{"arch": "convnext_v2", "activation": "gelu", "kernel_size": 5, "projector_out": 256, "init": "lecun_normal", "optimizer": "muon", "epochs": 6.9, "adamw_weight_decay_other_params": 0}
Rows from block 12 of a small self-supervised image encoder, named by matrix and row number. Rows with one number belong to one neuron. Each number is 128 + 24 x the weight over its row's rms, rounded and kept within 0 to 255. All counts start at 0. After the name is the row's rms in percent of the matrix's.
Before each neuron's rows are labels from the 100 images, of 14976, where the neuron reaches its highest value: "responds to" is what is common among them. Only what is clearly more common there than usual is listed. The data: drawn small creatures on textured ground. In brackets: how many of the 100, against the usual share in percent.
# fc1: MLP up (model.blocks.12.mlp.fc1.weight, 1024x256), inputs 172-255
# fc2: MLP down (model.blocks.12.mlp.fc2.weight, 256x1024, transposed), outputs 172-255

responds to: snail (48 vs 8.1)
fc1.501 083 [ 76 161  79 128 128 169 128 125 128 128 128 128 128 128 128 128 128 226 128 128  97 128 128  49 149 128 128 128 107 128  60 128 128 128 128 128 128  83 163 166 128 128 108 128 128 150 128 128 128 171 128 128 128 128 128 177 128  53 128  85 128 128 115 128 101 128 128 128 128  73 128 128 128 128 128 128 128  88 128 128 128 128 128 128]
fc2.501 073 [128 128 100 151 128 128 128 128 141 128 128 128 128 128 128 128 128 109 128 151 128 128 128 128 106 153  91 128 128 128 128 128 128 120 128 128 149 128 128  41 128 165 128 128 128 109 128 128 128 128 128 128 128 128 128 128 128 128 128 172 128 128 162 128 128 128 146 128  40 161 128 128 140 128 128 128 128 128 128 128 128 128 128  80]

responds to: turtle (63 vs 8.5); dotted (36 vs 16.4)
fc1.416 066 [198  64 128 128 128 128 128 128 128 104 168  69 128 128 128 167 128 171 165 128 128 147  97 128 128 128  59 128  88 108 128 175 128  87 128 128 128 128 128 128 128 118 104 128 157 128 128 137 176 128 128 186 128 128 128 128 128 105 128 128 128 167 128 128 128 128 128 128 128 183 139 183 128 128  91 144  26 128 128 128 128  76 146 196]
fc2.416 066 [153 128 111 128 128 128 128 128 128 128 128 128 128 128 200 128 175 128  80 128 128 108 141 128 127 128  90 128 128 128 110 128 128 128 124 128 128  96  69 128 128 128 128 190 128 146 128 128 128 128 155 128 102 128 146 128 128 152 128 128 128 128 128 128 128 128 128 128 128 128 151 144 128 128 128 128  68 164 128 128 128 128 181 128]

responds to: dragonfly (28 vs 8); crab (27 vs 8.6)
fc1.224 073 [115 128 128 128 128 102 128 128 119 128 128 178 128 128 154 198  77 128  71 128 128  93 128 128 128 128 131 128 128 127 128 128 128 128 171 128 128 128 128 128 168 128 128 128 128 111 128 128  61 128 128 132 128 147 128 186  73 128 128 128  99 128 128 128 128 128  91 128 116 128 159 128 128 128 128 128 128 216 128 128 128 128 128 128]
fc2.224 079 [128 128 128 128 128 128 120 128 128 128  78 128 128 128 128 128 128  77 128 128 128 142 128  68 128 128 128 128  57  80 128 128 128 128 157 128 128 128  83 128 128 128 128 128 128 128 128 128 176 128 128 128 128 128 114 148 128  67  66 128 128 128  90 128 128 144 128 128 128 128 128  63 128  79 128 128 128 159 128 128  65 161 128 128]

responds to: beetle (29 vs 8.5); jellyfish (26 vs 8.6)
fc1.225 101 [128 141 138  52 128 112 185 156 128  60 128 128 128  62 128 128 128 128 128 167 128 128 163 173 128 175 166 128 128 128 136 128 128 128 128 128 128 128 128 110  63 148 128 128  99 128  56 128 128 131 128 128  97 128 113 128 173 128 128 128 128 128 128 190 128 128 195 128 128 178 128 128 202 128 137 128  85 128  89 164 128 128 128 128]
fc2.225 093 [128 128 128 128 128 128 128 123 128 128 128 128 128 128 128 128 128 128 128 128 207 128  69 128 128 128 128 128 128 137 128 144  98  98 128 128 128 128 124 219 128 128 128 128  87 128 109 128 128  74 128 167 122 128 128 128 128 128  76 128 128 165 113 128  71 112 128  69 128 177 128 128  68 128 128 128 128 119  40  86 191 225 128  78]

responds to: spider (29 vs 8.2)
fc1.258 099 [ 98  92  97  74 128  73 114 128 128 128 128 128 128 128 128 128 128 128 128 167  85 128 128 128 135 150 128 128 128 107 128 128 128  11 128  78 128 128 128 128 128 201 128 128 128 128 128 128 128  77 128 128 128  87 128 128 128 128 128 128 108 128  91 128  97 128 128 128 128 128  86 128 148 128 115 128 170 128 128 128 128 128 128 128]
fc2.258 111 [128 128 128 128 128 128 104 128 128  79 128 128 128 112 128 128 128 128  74 145 128 128 128 128  84 128  61  72 101 128 125 128 172 128 128  59  87 128 180 174 128 128 128 128 145 128 128 128 128  80 128 128 128  78 128 128 128 128 128 128  93 128 128 128 128 128 160 128 128 128 128 160 128 175 128 128 127 128  76 128 128 128 128 128]

responds to: snail (54 vs 8.1)
fc1.404 085 [100 128 143 128 128 210 128 128 128 128 128 128 164 128 128 128 128  30  79 182 128 140 128 140 128  45 128 128 128 128 128 128 157 128 128 128 128 128 128 128 128  80  63 128 128 128 126  79 128 128  76 152 133 128 128 108  73 128 128 128 109 128 128 128 128 197 128 128 113 128 128 128 128 128 104 128 128 104  59 128 128 128 128 128]
fc2.404 075 [186 128 128 128 160 128 128 128 147 128 200 128 128 128 128  82 128 128 123 128 182 128 128 128 106 128 123 128  54 128 128 128 128 128 128 154 128  51 128 128 128 128 128  74 118 128 128 128 130 161 128 128 128 128 128 123  80 174 128 128 106 128 128 128 128 128 128 128 128 184 128 103 128 128 128 128 128 128 128 169 128 128 128 128]

responds to: caterpillar (64 vs 8.4); fish (31 vs 8.4)
fc1.657 062 [128 116 128 128 128 128  78 151 128 128 128 128 184 128 128 128 128 169 128 106 108  72 128 128  95 128 128 128  75 128 105  88  70  85 128 128 128 119  89 128  66 128 128 128 128 128 128 128 128 163 128 128 128 128 128 128 128 135 138 128 155 128 128 100 128 128 106 128 160 128 128 128 128 157 140 128  91 128 128 128 243  97 128 128]
fc2.657 051 [116 128 128 128 128 128 128 128 161 128 128 128 128 128 134 128  96  94 128 128 128 128 128 128  61  82 158  54 128  79 128 128  90  97 128 128  90 128  85 128 128 128 128 128 126 191 128 128 128 128  72 104 128 128 128 128 128 189 128  85  99 128 128 128 128 128 128 128 128 128 128 128 128 128 128 128 128 128 189 128 128 128 128 128]

responds to: fish (33 vs 8.4); caterpillar (29 vs 8.4); turtle (28 vs 8.5)
fc1.179 133 [147 163  86 164 128  94  90 128 128 110 203 101 128 128 186 128 128 128 128 128  77 128 128 128  84 128 128 128  76 128 128 144 128 128 128 128 128 128 128 128 103 128 128 128 177 128 128 128 161 128 128 128  74 128 128 162 128 128  75 128 128 128 128 128 128 128 128 128 128 114 128 128 128 128 128 153 128 120 104 181 128 128 128 128]
fc2.179 141 [128 128 128 128 128 147 128 128 128 128 128 128 179 128  65 157 128 147  97  80 128 128 128 128 125 128 133 116 128 128 103 128 128 128 128 128 128 128 128 128 128 128  74 128 128  52 128 106 128  89 128 128 167 128 128 128 107 128  41 114 128  92 128 128 196 128 128 128 192 128 128 128 128 128 128 135 128  90 128 128 128 128 128 128]

responds to: fish (36 vs 8.4)
fc1.751 078 [128 128 128 128 128  95 128 128 128 128 128 128 128 128 174 128 171 128 128 128 128 146 128 128 128 128 128 131 128 128 128 128 128 128 128 128 148 128 128  79 128 128 128  81 128 103 150 128 128 128  34  76 128 128 128 128  93 128  77 175  68 128 180 128 169 128 128  89 128 128 128 128 128 128 128 128 128 128 128 187 128 145 128  54]
fc2.751 080 [128  78 128 128 128 128 128 128 128 128 128 128 160 111 150 107  82 128 128 128  47 128 128 128 128 128 130 128 138 128 128 128 128 188 128 128 128 128 128 128 128 128 128 180 128 128  87 128 128 165 195  98 128  91 128 128 128 128 128 128 128 128 169 149 128 128 128 128 128 128 162 128 180 142 142 128 128 128 128 128 128 128 128 128]

responds to: dragonfly (28 vs 8)
fc1.383 088 [128 128 128 191 128 128 128 128 128 128  95 108 128 128 128 128 128 128 128 128 128 128 114 128 128 128 128 192  53 128 128 128  83 128 128 128 128 128 128 128 128 189 128 128 128 128 114 128 104 128 128  14 128 128 128 163 128 128  60 165 160 128 128 177 128 128 128 135 128 128 128  42 128 155 204 135 128 128 128 147 128 128 128 174]
fc2.383 093 [128 128 160 128 128  93 128 128 128 171 128 128 170 128 128 128 110 128 128 128 128 128 128 128 123 128 128 128  88 128 126 128 128  98 128 187 171 128  94 128 128 190 128 128 128 128 111 128 128 128 128 128 128 128 128 176 128 128 128 128 128  91 128 128 128 128 128 128 128 167 103 128 169 128 130 128 140 109 128 128 128 128 128 128]

responds to: caterpillar (92 vs 8.4)
fc1.433 088 [ 98 128 128 104 128 128 128 128 113 128 128 100 128 128 128  81  92 128 128 128 128 128 128 128 128 185 153 128 128 128 128 128 128 128 128 220 114 175 128 128 128 164 128 152 128 128  95 128 104 128 122  57 128 128 169 128 128 104 128 128 128 128 133 128  55 209 128 128 128 128 150 128 128 128 128 100 128  91 128 128 128  87 108 128]
fc2.433 075 [128 128 128 159 199 128 128 159 128 128  98 128 128 128 117 128 165 128 128 182 128 128  72 128 128 128 128 128 128 128 128 128 128 128 128 156 128 128 128 128 128 128 128 128 128 128 128 128  72 128 128 166 128 128 128 128 128 181 128 128 153 128 128 128 128 128 128 128 128 128  94 128 128  63 128 128 128 128 128 128 128 206 128 128]

responds to: spider (37 vs 8.2)
fc1.683 097 [128 128 139 128 139 128 128  42 197 128 128  64 128 121 128 104 160 105 128  99 128 128 150 128 128 146 128 128 128 128 128 107 140 128 128  46 128 128 141 128 128 128 128 128 128 117  68  81 128 128 128  87 179 128 128 128  82 184 128 128 128 128 128 128 128 128  81 138 172 128 128 128 128 128 128 173 128 170 204 128 122 128 171 128]
fc2.683 092 [197 128 128 128 128 128 128 240 128  93 167 128 128 128 128 107 128 128 128 128 128 146 128 128 128 128  53 128 134 147 156 128 128 128 247 128 128 128 161 128  78 128 128 114 128 128 128 128 128 109 128 128 128 128 165 128 128 128  83 146 145 128 128 128 136 152 128 128 133 128 189 128 128 128 128 128 185 121 191 128  72 128 108  97]

responds to: beetle (35 vs 8.5); crab (27 vs 8.6)
fc1.661 107 [100 128 128 128 128 128 197 128 128 128 181 128 128 181 128 128 128 115  74  25 128 128 128 128 128 128 128  99 128 128 128 128 138 128 128 128  48 128 128  82 128 128 128 128 111 128 128 128 128  93 139  80 128 117 128 128 128 128 128 128 128 128 128 128 128  99 117 128 128 128 128 128 128 176  90 128 128 128  93 128 128 128 154 128]
fc2.661 082 [150 128 128 128 128 128 128 153 223 128 128 129 128 128 128 128 128 128 128 128 128 128 128 128 139 128 128 217 134 128 128 128 128 129 128 185 128 128  34 128 128 174  21 128 128 128  64 128 128 128 128 128 128  43 128 128 128 128 172 110 128 128 128 128 128 128 128 113 128 128 128 128 128 128 128 187 128 115 128 128 128 128 128 128]

responds to: large (54 vs 25.7)
fc1.705 093 [146 128 128 128 128 128 128 128  99 128 128 128 128 128 128 128 141 128 128 128 128 128 128 240 116  28 128  64 128 128 182 128 128 128 128 128 128 128 177 128 128 149 128 128 128 128 128 128 128 128 128  96 196 128 133 128 179 128 141 128  34 137 128  88 157 128 128 128  95 128 128 128 128  72 128 128 128 104 128 163 128 165 128 128]
fc2.705 114 [128 128 128 184 123 101  55 128 128 128 128 128 104 128 128 128 128 128 128 128 128 128 102 128  76 128 128 128 128 128 128 118 128 128  90  56 128 128  76 128 128 128 128 128 128  97 128 128 128 147 128 128 128 128 128 121 128 181 128 128 128 128 128 128 128  95  92 188 128 128 128 128 128 102 128 128 128 158  79 128 128 174 128 128]

responds to: large (70 vs 25.7); turtle (42 vs 8.5); beetle (33 vs 8.5)
fc1.123 136 [188 128 128 128 128 128 128 128 155  74 128 128 128  49 128 123 106 128 128 128 128 172 100 128 128 128 128 154  71 128 133  93 128  82 128  77 128 128 106 128 128  51 106 128 128 128 128 128 162 128 128 128 128 128 128 128 128 128 119 128 128 128 128 128 172 128 217 162 157 128 128 128 128 128 128 128 128 128 128 128 128 102 186  82]
fc2.123 119 [128 128 128  90 128 128 128 179 128 130 128 128 128 128 128 128 128 128 128  25 185  83  87  99 128 128 174 128 232 128 128 128 128 128 128 128 128 139  63 128 128 192 128 111 104 133 128 128 128 128 128 187 128 128 128 128 128  81 108  77 128 128 120 128 128 128 142 128 128 128 128 129 158 128 128  54 176 128 128 128 128 128 128  70]

responds to: large (52 vs 25.7); starfish (51 vs 8.3)
fc1.600 060 [ 83 128 128 128  62  61 128 128 128 129 128 171 177  64  87 128 128 128 128 128 128 128 128 128  74 128 128 128 128 145  60 128 128 128 128 128 128 128 128 128 128 128 128 128 168 128 128 128 128 128 128 128 187 128 128 128 120 162 128 128 128 128 128 128 128  86 128 128 134 128 128 128 178 128 128 134  58 128 128 128 128 128 128 128]
fc2.600 063 [128 128 128  57 150 128 128 128 175 128 128 135 128 128 128 128 128 128 128 128 128  72  98 128 128 157 138 128 153 128 128 117  76 128 128 128 128 128 128 128 128 201 128 128 128 128 128 128 211 128 128 169 128 128 128 128 128  59 128 128 128  98 128 182 128 146 131 128 128 128 128 128 119 128 128 113 128 128 128  54 109 149 128 128]

responds to: caterpillar (55 vs 8.4); crab (28 vs 8.6)
fc1.538 100 [128 128 128 128 128 128 128 169 128 128 191  82 188 128  99 208 183 128 128 128 128 156 128 128 128 128 217 128 128  94 128  94 197 128 128  70 128 128 128 128 128 128 128 164 128 128 128 128 128 128 128 128 128 128 128 179 128 128 163 128 128 128 128 128 184 128 132 106 128 128 153 172  98 132 192  51 175 128 128  82 128 128 128 128]
fc2.538 098 [128 128 128 128 128 128 128  84 128 128 128 128  83 128 128 128 128  98 171 128 128 128 128 128 128 128 128  70 128 163 128 128 128  72  22 118  79 128 128 128 128 128 146 128 128 128 128 128 128 128 128 128 128  75 144  93 128 125 123 128 128  86 128 128 210  84 128 128  43  86 128 117 128 106 128 128 128 128 128 128 128 128 128 128]

responds to: snail (74 vs 8.1)
fc1.343 089 [128 128 121 112 138  72 133 128 128 128 128 128 160 128 128 128 128 128 213 128 128  61 128  50  77 128 128 128 128 162 128 128 128 128 128 181 128 128  68 128 128 128 128 128 180 128 128 170 146 128 128 128 128 128 128 128 128 149 128  73 128 128 128 128 128 128  88 128 128 128 128 146 126 128  93 128 128 128 128 128 128 128 128 128]
fc2.343 084 [128  89 128 128 128 128 128 128 128 128 128 128 128 128 128 128 128 128 184 128 128 128 128 128 128  65 128 128 128 128 160 147  81 128 128 128 128 128 116 128 100 128 128 102 128 128 128 128 128 128 128 128 128 128 128  95 128 106 128 133 128  84 233 114 128 128 128 128 128 128  35 128  14 128 128 128 128 128 124 128 128 128 128  51]

responds to: caterpillar (78 vs 8.4)
fc1.120 151 [ 96 128 113 128 128 138 128 128 162  40 177 128 128 128 128 151 128 128 128 128 128 128 128 128 135 128 128  89 107 128 128 128  99 128 128 128 100 128 128 128 147 161 128 128 128 161 128 128 128 128 128 128 184 128 128 128 173 128 128 128  88 128 128 128 128 128 128 128 128 128 128   0 128 102 128 128 144 128 128  83 128 133 180 226]
fc2.120 183 [128 128 154 213 128 128 128 128 128 128 128 128 128 128 140 128 128  72  99 110 158 134 128 139  81 128 153  88  93 128 128 128  79 128 128 128 158 128 128  81 128 128 128 128 128 128 152 123 128 128 195 101  88 168 128 128 128 167 128 128 128 128 128 209 133 128 128 128 128 178 170 128 128  94 157 128 128 129  95  84 128 128 128 128]

responds to: fish (25 vs 8.4)
fc1.399 101 [128 128 128 128 128 128 128  56 128 112 128 158  58 128 128 128 128  92 159 128 128 128 128 100 128 128 128 155 128 128 128 128 143 128 128 170 128 134 128 183 128 128 128 128 128 128 128 128 128 128 202 176  64 128 128 128 128 128 128 128 128  73 128 128 128  56 128 128 128 150 119 160 128 128 128 128 128 168 128 192 128 128 171 128]
fc2.399 110 [128 128 128 128 128 128 128 128 137 128  98 128 128 128 133 128 128 128 100 128 128  86 128 174 204 126 128 166  93 128 128 128 128 128 128 128  85 168 128 207 155 128 121  48 213 128 128 157 117 100 128 118  65 128 128 206 128 128 128 116 174 128 128 128 128 128 116 128  94 128 128 128 128 128 128  83 128 128 128 128 128 128 128 128]

responds to: fish (26 vs 8.4)
fc1.598 070 [128  86 128 128 110 185 128 128 128 128 128 157 128 128 128 128  80 163 128 128 128 175 128 128  84 159 128 128 128 128  97  79 128  66 106 128 128 128 128 128 128 128 128 128 128  61  91 128 104 128 178 173 128 128 128 128 128 128 128 135 128 128 128 128 155 128 128 128 128 128 128 128 128 128  91 181 146 128 128 128 128  54 128 128]
fc2.598 069 [128 128 128 128 128 128 128 151 128 128 128 128 128  99 128 128 128 128 128 128 128 190 128 128  75  85 128 128 173  97 128 128 128 128 128 128 128 128 128 128 128 128 128 128 128 128 128 128 141 128 128 128 128 128 128 128 128 128 128 212 128 128 186 128 115 128 128 128 128  84 128 128  92 128 128  76 128 128 128 128 128 128 128 128]

responds to: snail (86 vs 8.1)
fc1.733 118 [173 192 196 128 128 128 128 128 128 115 220 128 108 180 128 161 127 128 128 128 157  66 128 128 128 128 128 148 128  80 128 128 128 128  63 128 170  99 158 128 128 128 128 128 175 128 128 187 128 140 128 128 128 167 128  93 128 128 197 128 128 128 135 128 128 128  90 133 128 154 177 128 128 128 128  74 165 128 169 128 128 128 108 128]
fc2.733 116 [128 128 128 128 128 128 128 114 142 128 128 128  78 128 128 128 128 103 128 128 128 152 178 128 128 128 128 128 128  86 112 128 157 128 107 128 134 140  96 128 128 128 128  44 154 128 128 128 128 128 128 128  71 118 128 128 128 107 159 128 113 128 128 128 128 128 148 128  86 128  92 128 128 128 178 128 128 128 128 128 128  98 111 128]

responds to: fish (35 vs 8.4)
fc1.487 106 [128 128 126 128 128  86 128 128 128 108 128  74 105 128 128 128 128 128 128 128 131 128 128  91 128 128 128 128 128 128 126 111  74 124 128 128 128 128 128 128  97 134 101 105 108 159 128 110 128 137 128 212 128 128 128 128 188 128 188 128 128 128 128 128 128 133  54 128 128 188 128  98 128 160 176 128 200 128 128 139  57 128 128 179]
fc2.487 098 [ 84 130 128 182 153  99 149 128 128 128 128 128 128 128 163 128 128 128 204 128 180  82 104 128 128 128 128 143 172 128 128 128 128  91 128 107 145 128  65 128 128 144 128 128 129 128 182 128 128 153 128 128 128 128 128  77 128 128 128 140 128 128 164 128 143 128 128 184 128 128  67 128 100 128  87 128 136 128 128 128 142 128 128 128]

responds to: fish (48 vs 8.4); plain (42 vs 16.7); snail (37 vs 8.1)
fc1.105 143 [128  91 128 128 128 128 128 128 128 141 164 128 142 152 128 128 128 166 128 172  60 128 128 128 130 128 107 161  90 128 128 128 175 128 128 128  66 128 138 128 128 128  65 108 128 211 128 128 117 128 128 141 128  91  85 159 128 128  79 128 128  96  39 128 128 128 128 160 161 128 128 128 128 128 138 128 128 128 128 128 128  71 128 128]
fc2.105 123 [128 128 128  97 128 128 200 128 123 128 144 128 128 174 128 128 128 128 236 128 128 128 111  75 128 128 100 183 128  67 128 128 100 128 169 163 128 128  73 128 128 128 128 177 124 128 128  42 128  78 128 128 128 136  73 135 128 120 128 128 128 128 128 128 101 152 128 128 150 128 152 128 153 121 128 183 128 128 128 128 211 128 128 128]

responds to: beetle (38 vs 8.5); fish (34 vs 8.4)
fc1.720 095 [128  81 128 128  82 128 128 203 128 128 128 128 145 154 128 133 128 128  53 128 128 187 128 128 128 106 216 128 138 174  82 110 132 128  48 128 128 128 128 128 128 128 128 128 128  88 128 128  75 101 128 128 128 128 128 128 128 170 145 128 128 128 128 128 128 128 146 116 207 128 128 128 128 179 128 128  82 128 202 128 128 128 128 128]
fc2.720 097 [128 128 128 128  93 128 128 128 128 128  90 140 141 128 148 128 128 128 128 128 128  66 171 128 215  65 106 210 128 128 128 128 164 128 128 128 128 128 128 186 128 128  88 128 180 128 128 128 128 128 128 128 128 162 128 128 128 128 128  74 128 115 128 128 128 128 128 128 157  75 128 128 128 128 128 128 128 128 154 128 128 128 128 128]

responds to: snail (94 vs 8.1)
fc1.55 146 [128 152 128 128 128 139 128 128 128 128 128 128 128  89 128 201  70 128 128 128 152 128 165  96 128 128 128 128 160 128 128 167 128 128 128 128 192 128 128  93 160 128 128 128 128  97 128 104 128 128 128 134 115 128 123 128 138 128 128 128 128 128 168 128 102 128 128 123 128 128 207 128 128 128 176 103 128 205 128 128 128 128 128 128]
fc2.55 156 [128 128 139 106 128 164 128 128  78 128 128  93 159 128 127 156 128 128 128 128 128 128 128 137 128 128 128 128 160 128 128 128 128 128 129 128 100 177 138 128 128 105 128 128 128 128 128 189 128 128 128 128 128 128 128 128 128 186 128 128 128 116 133 134 128 128 151 128 222 128 128 128 128 128 128 128 128 151 128 170 152 128 161 128]

responds to: snail (43 vs 8.1); spider (27 vs 8.2)
fc1.691 060 [128 128 128 128  80 128 186 128 128 128 128 128 128 168 128  62 128 128 128 128  97 128 128 128  32 167 128 128 128 128  84 128 128 146 128 128 128 128 128 170 121 128 133 128  90 128 128 192 176 128 128 128 128  87 128 128 128  94 128 128 128  79 128 128 128 137 128 128  92 128 128 128 128 128 128 128  81 166 128 128 201 128 128 166]
fc2.691 058 [128 128 128  99 166 128 128 128 128 161 173 128 171 128 100 128 149 128 164 128 128 120  83 128 128 171 128 128 128 128 128 183  73 128  88 128 177 107 128 181 128 128 128 128 128 128 128  59 128 128 128 128 128 128 128 128 128 128 128 111 128 128 128  91 128 128  72 128 128 128 175 128 155 128 128 128 128 128  65 128 160 128 151 128]

responds to: spider (63 vs 8.2); butterfly (32 vs 8.2)
fc1.440 149 [128 128 132 127 128 119 128 128 128 128  70 128 128 128 176  98 128 143 114 128 115 128 143 144 128 128 128  55 128 128 128 216 128 128 128 128 137 128 128 128 157 128 118 128 128 128 128  52 128 128 147 128 128 128 171 128 128 128 166 128 128 180 128 128  93 128 128 128 128 128 128 128 128 128 137 156  77 100 128 128 144 128 128 128]
fc2.440 154 [128 128 105 205 176 153 152 128 128 128 102 137 128 128 128 151 128 128 128 128 124 144 128  93  66 128 128 107 128 134 128 128 128 128 128 128  91 157 107 128 124 128 128 128 128 146 128 128 128 128 128 144 103  93 128 128 128  92 128  89 128 118 128 128 128 138 128 128  98 128  65 128 128  46 128  91 146 128 128 139 128 101 112 128]

responds to: turtle (44 vs 8.5)
fc1.527 099 [123 177 128 150 128 128 128 128 156 128 128 128 132 128  68 128 128 104 128 128 128 128 128 128  76 128 128 128 241 128 128 128 128 128 133 128 128 142 128  95 128 128 128 128 128  53 128 128 128 128 128 128 159 128 128 164  90 128  88 128 133 128 128 128 128 128 104 128  59 128 128 128  83  58 128 161 128 128 167 145 117 117 128  63]
fc2.527 107 [128 128 167   7 128 128 128 128 128 128 128 128 128 128 128 128 184 168 164 128 128 128 128 140 128 128 128 128 128 128 128 128 128 128 183 128 128 128 128 128 178 180 132 128 128 128 128 128 128 128 153 128 128 128 152 128 137 128 128 128  60 128 128 127 156 128 128 128 128   1 128 128 103 128 128 128 146 158 128 128   9 128 128 128]

responds to: fish (44 vs 8.4)
fc1.472 078 [128 128 127 128 128 128 128 184 192 128 128 128 174 128 128  78 128 128  79 128 128 128 128  99 128 128 172 128 128 110 108 128 128 128 158 128  71 128 128 128  84 128 128 201 128 216 128 104 128 128 128 189 128 128 128 128 128 128 128 128 128 100  79 128 128 128 128 186 128 128 154 128 128 128 128 101 103 128 154 128 150  53 128 128]
fc2.472 071 [128 128 152 128 174 128 128  80 128 128 128 128 128 128 128 128 128 127 128 128 141 128 128 128 133 128  42 128 128 128 128 128 128 180 128 134 128  98 128 100 128 128 177 128 128 128 128 128 146 128 128 128 128 128 128 128 128 176 128 212 128 154 166 128 128 128 196 128 128 128 182 128 128 162 167 128 128  91 128 128 128 128 128 155]

responds to: turtle (56 vs 8.5); striped (41 vs 16.7)
fc1.348 102 [128 128 140 131 128 128 128 168 128 128 128 128 128 128 143 128 128 199 128 128 128 185 164 128 128 128 125 128 175 128 128 128 103 128 128 128 128 128 126 128  88 128  67 128 128  76 128  62 151 128 178 128 128 128 128 128 128 128 128 208 110  79 128 128 128 128 153 127 128 128 202 128 128 128 128 128 128  98 133 128 128 128 128 128]
fc2.348 109 [121 122 163 177 128 128 128 128 128 128  83 186 128 128 128 128 128 156 154  75 127 128 128 135 128 128 128 128 132 128 128  77 106 128 128  54 128 128 128 128 172 207 128 128 128 128 128  79 128 128 128 128  86 128 128 128 128 125 128  95 128 128 128 128 128 128 128 128 128 128 128 128  56 128 128 176 128 128 128 128  68 128  52 152]

responds to: beetle (35 vs 8.5)
fc1.599 060 [128 128 128 167 128 128 128  93  90 128 128 128 128 144 128 128  79 128 128 128  76 128 128 160 128 128 128 128 128 128 181 128 128 128 128 163 200 128 128 128 128 128 128 175 172 128 128 128 128 153 128 128 187 128 128 128 128 128 128 128 128 128  68  95 128 128 128 128 128 128 128 128  61 150 179 104 128 128 151 128 128 128 156 128]
fc2.599 058 [128 128 128 128 128 128 128 128 192 128 157 128 128 128 128 128 128 128 128 128 104  95 128  81  81 128 128 128 104 128 128 173  86 156 128  63 156  94 128 128 128 128 128 128 128 128 210 128 128 128 128 128 217 128 128 128 128  91 128 146 128 182 128 155 128  91 128 128 128 128 128 128 203 128 128 204  82  97 128 107 128 128 128 128]

responds to: beetle (30 vs 8.5); dragonfly (26 vs 8)
fc1.614 098 [128 128 128  58 128 128 128 128 128 128 128 128 128 153 128 128 128 128 128 168 128  83 128 128  67 128 128 167 128  53 128 128 166 128 128 128 128 128 202 128 194 128 128 128 128 128 128 128 128 128 128 199 128 128 128 128 152  87 159 128 113 128  98 128  86  88  98 128 128 128 128 128 128 128  69 128  72 147  90 137 128 163 128 128]
fc2.614 096 [128 128 127 128 102 128 128 128 128 128 128 128 128 128  68 128 119 128 128 166 153 128 109 128 110 128 128  54 128 172 128 128 128 126 128 128 128 185 103 104 128 128 128 128 136 128 179 128 196 128 166 128 126 180 138 128 128 181 183 128 128 128 128 128 128 128 128 128 200 128 128 128 128  43 128  84 128 128 143 128 128 196 128  76]

responds to: jellyfish (77 vs 8.6)
fc1.394 101 [146 128 128 128 128 128 153 128 128 169 128 128 128 128  95 128 128 180 153  96 128 128 180 128  86 128 128 128 178 101 128 154 177  48 128 128 128 128 144 128  73 128 128 128 128 128 104  80 128 115 128 128  75 128 128 114 195 128 160 128 128 128 119 128 128 128 128 167 128 128 128 128 164 198 128 128 128 194 128 128 128 128 120 128]
fc2.394 103 [128 128 210 128  94 128 128 128 106 128 160 128 162 128 128 128 128 128  78 128 128  82  80 128 123 128 128 128 128 128 128 128 128 128 112 119 128 128  84 107 128  90 128 128 128 128 118 146 128 128 128 128 188 128 128 128 124  90 128 128 172 128 128 128 123 128 128 128 128 128 128 128  83 121  99 103  63 103  79 128 176 128 128 173]

responds to: beetle (46 vs 8.5); spider (30 vs 8.2); colour: blue (25 vs 8.5)
fc1.182 114 [128 128 128 128  92 111  77 128 128 128 128 128 110 128 128 161 128 128 128 128  75 128 128 128 128  37 109 159 112 128 128 148 128 128 128 128 128 128  97 128 128 138 100 128 128 128 128 128 128 128 128 128 128 128 128 128 128  88 128 150 116 128 100 128 128 167 128 128 128 128 137  99 128 154 128 111 128 128 128  45 128 128 128 168]
fc2.182 120 [ 90 128 136 112 128 166 128 128 128 140 128 128 128  61 128 128 128 128 107 128 128  70 128 101 128 128 128 128 128 128 128 128 128 128 128 128 128 128 128 128 128 128 172 128 128 105 128 154 152  70 128  79 128 128 128  89 128 128 173 138 128 159  45 128  60 128 128 128 128 128 128  93 128 128 128  80 128  67 128 105 128 128 128 128]

responds to: caterpillar (32 vs 8.4); spider (28 vs 8.2); butterfly (27 vs 8.2)
fc1.521 098 [128 171 128 128 128 204 128 128 128 128 128 128 128 128 128 128 128 128 128 128 128 128 128 128 128 128 128  96 181 140 128 128 192 128 128 128 151 128 128 128 128 168  97 128 128 128  48 116 171 128 162 128 128 128 146 128 101 128 128 128  99 128 179 190 128 128 128 128 128 128 105 177 128 100 128 128 188 128 128 128 128 128 128 128]
fc2.521 096 [128 128 128 128 118 128 128 128 128 131 128 128 128 128 128 128 141 128 115  61 150  78 128 128 128 128 128 128 169 128 128 128  48 128  77 128 128 186 128 128 128 128 128 128 164 128 128 123 128 128 177 128 202  98 128 150 168 128 128 128 128 128 161 128 128 128 128 159 128 207 128  58 128 157 128 128 128 128 162  49 128 124 128  88]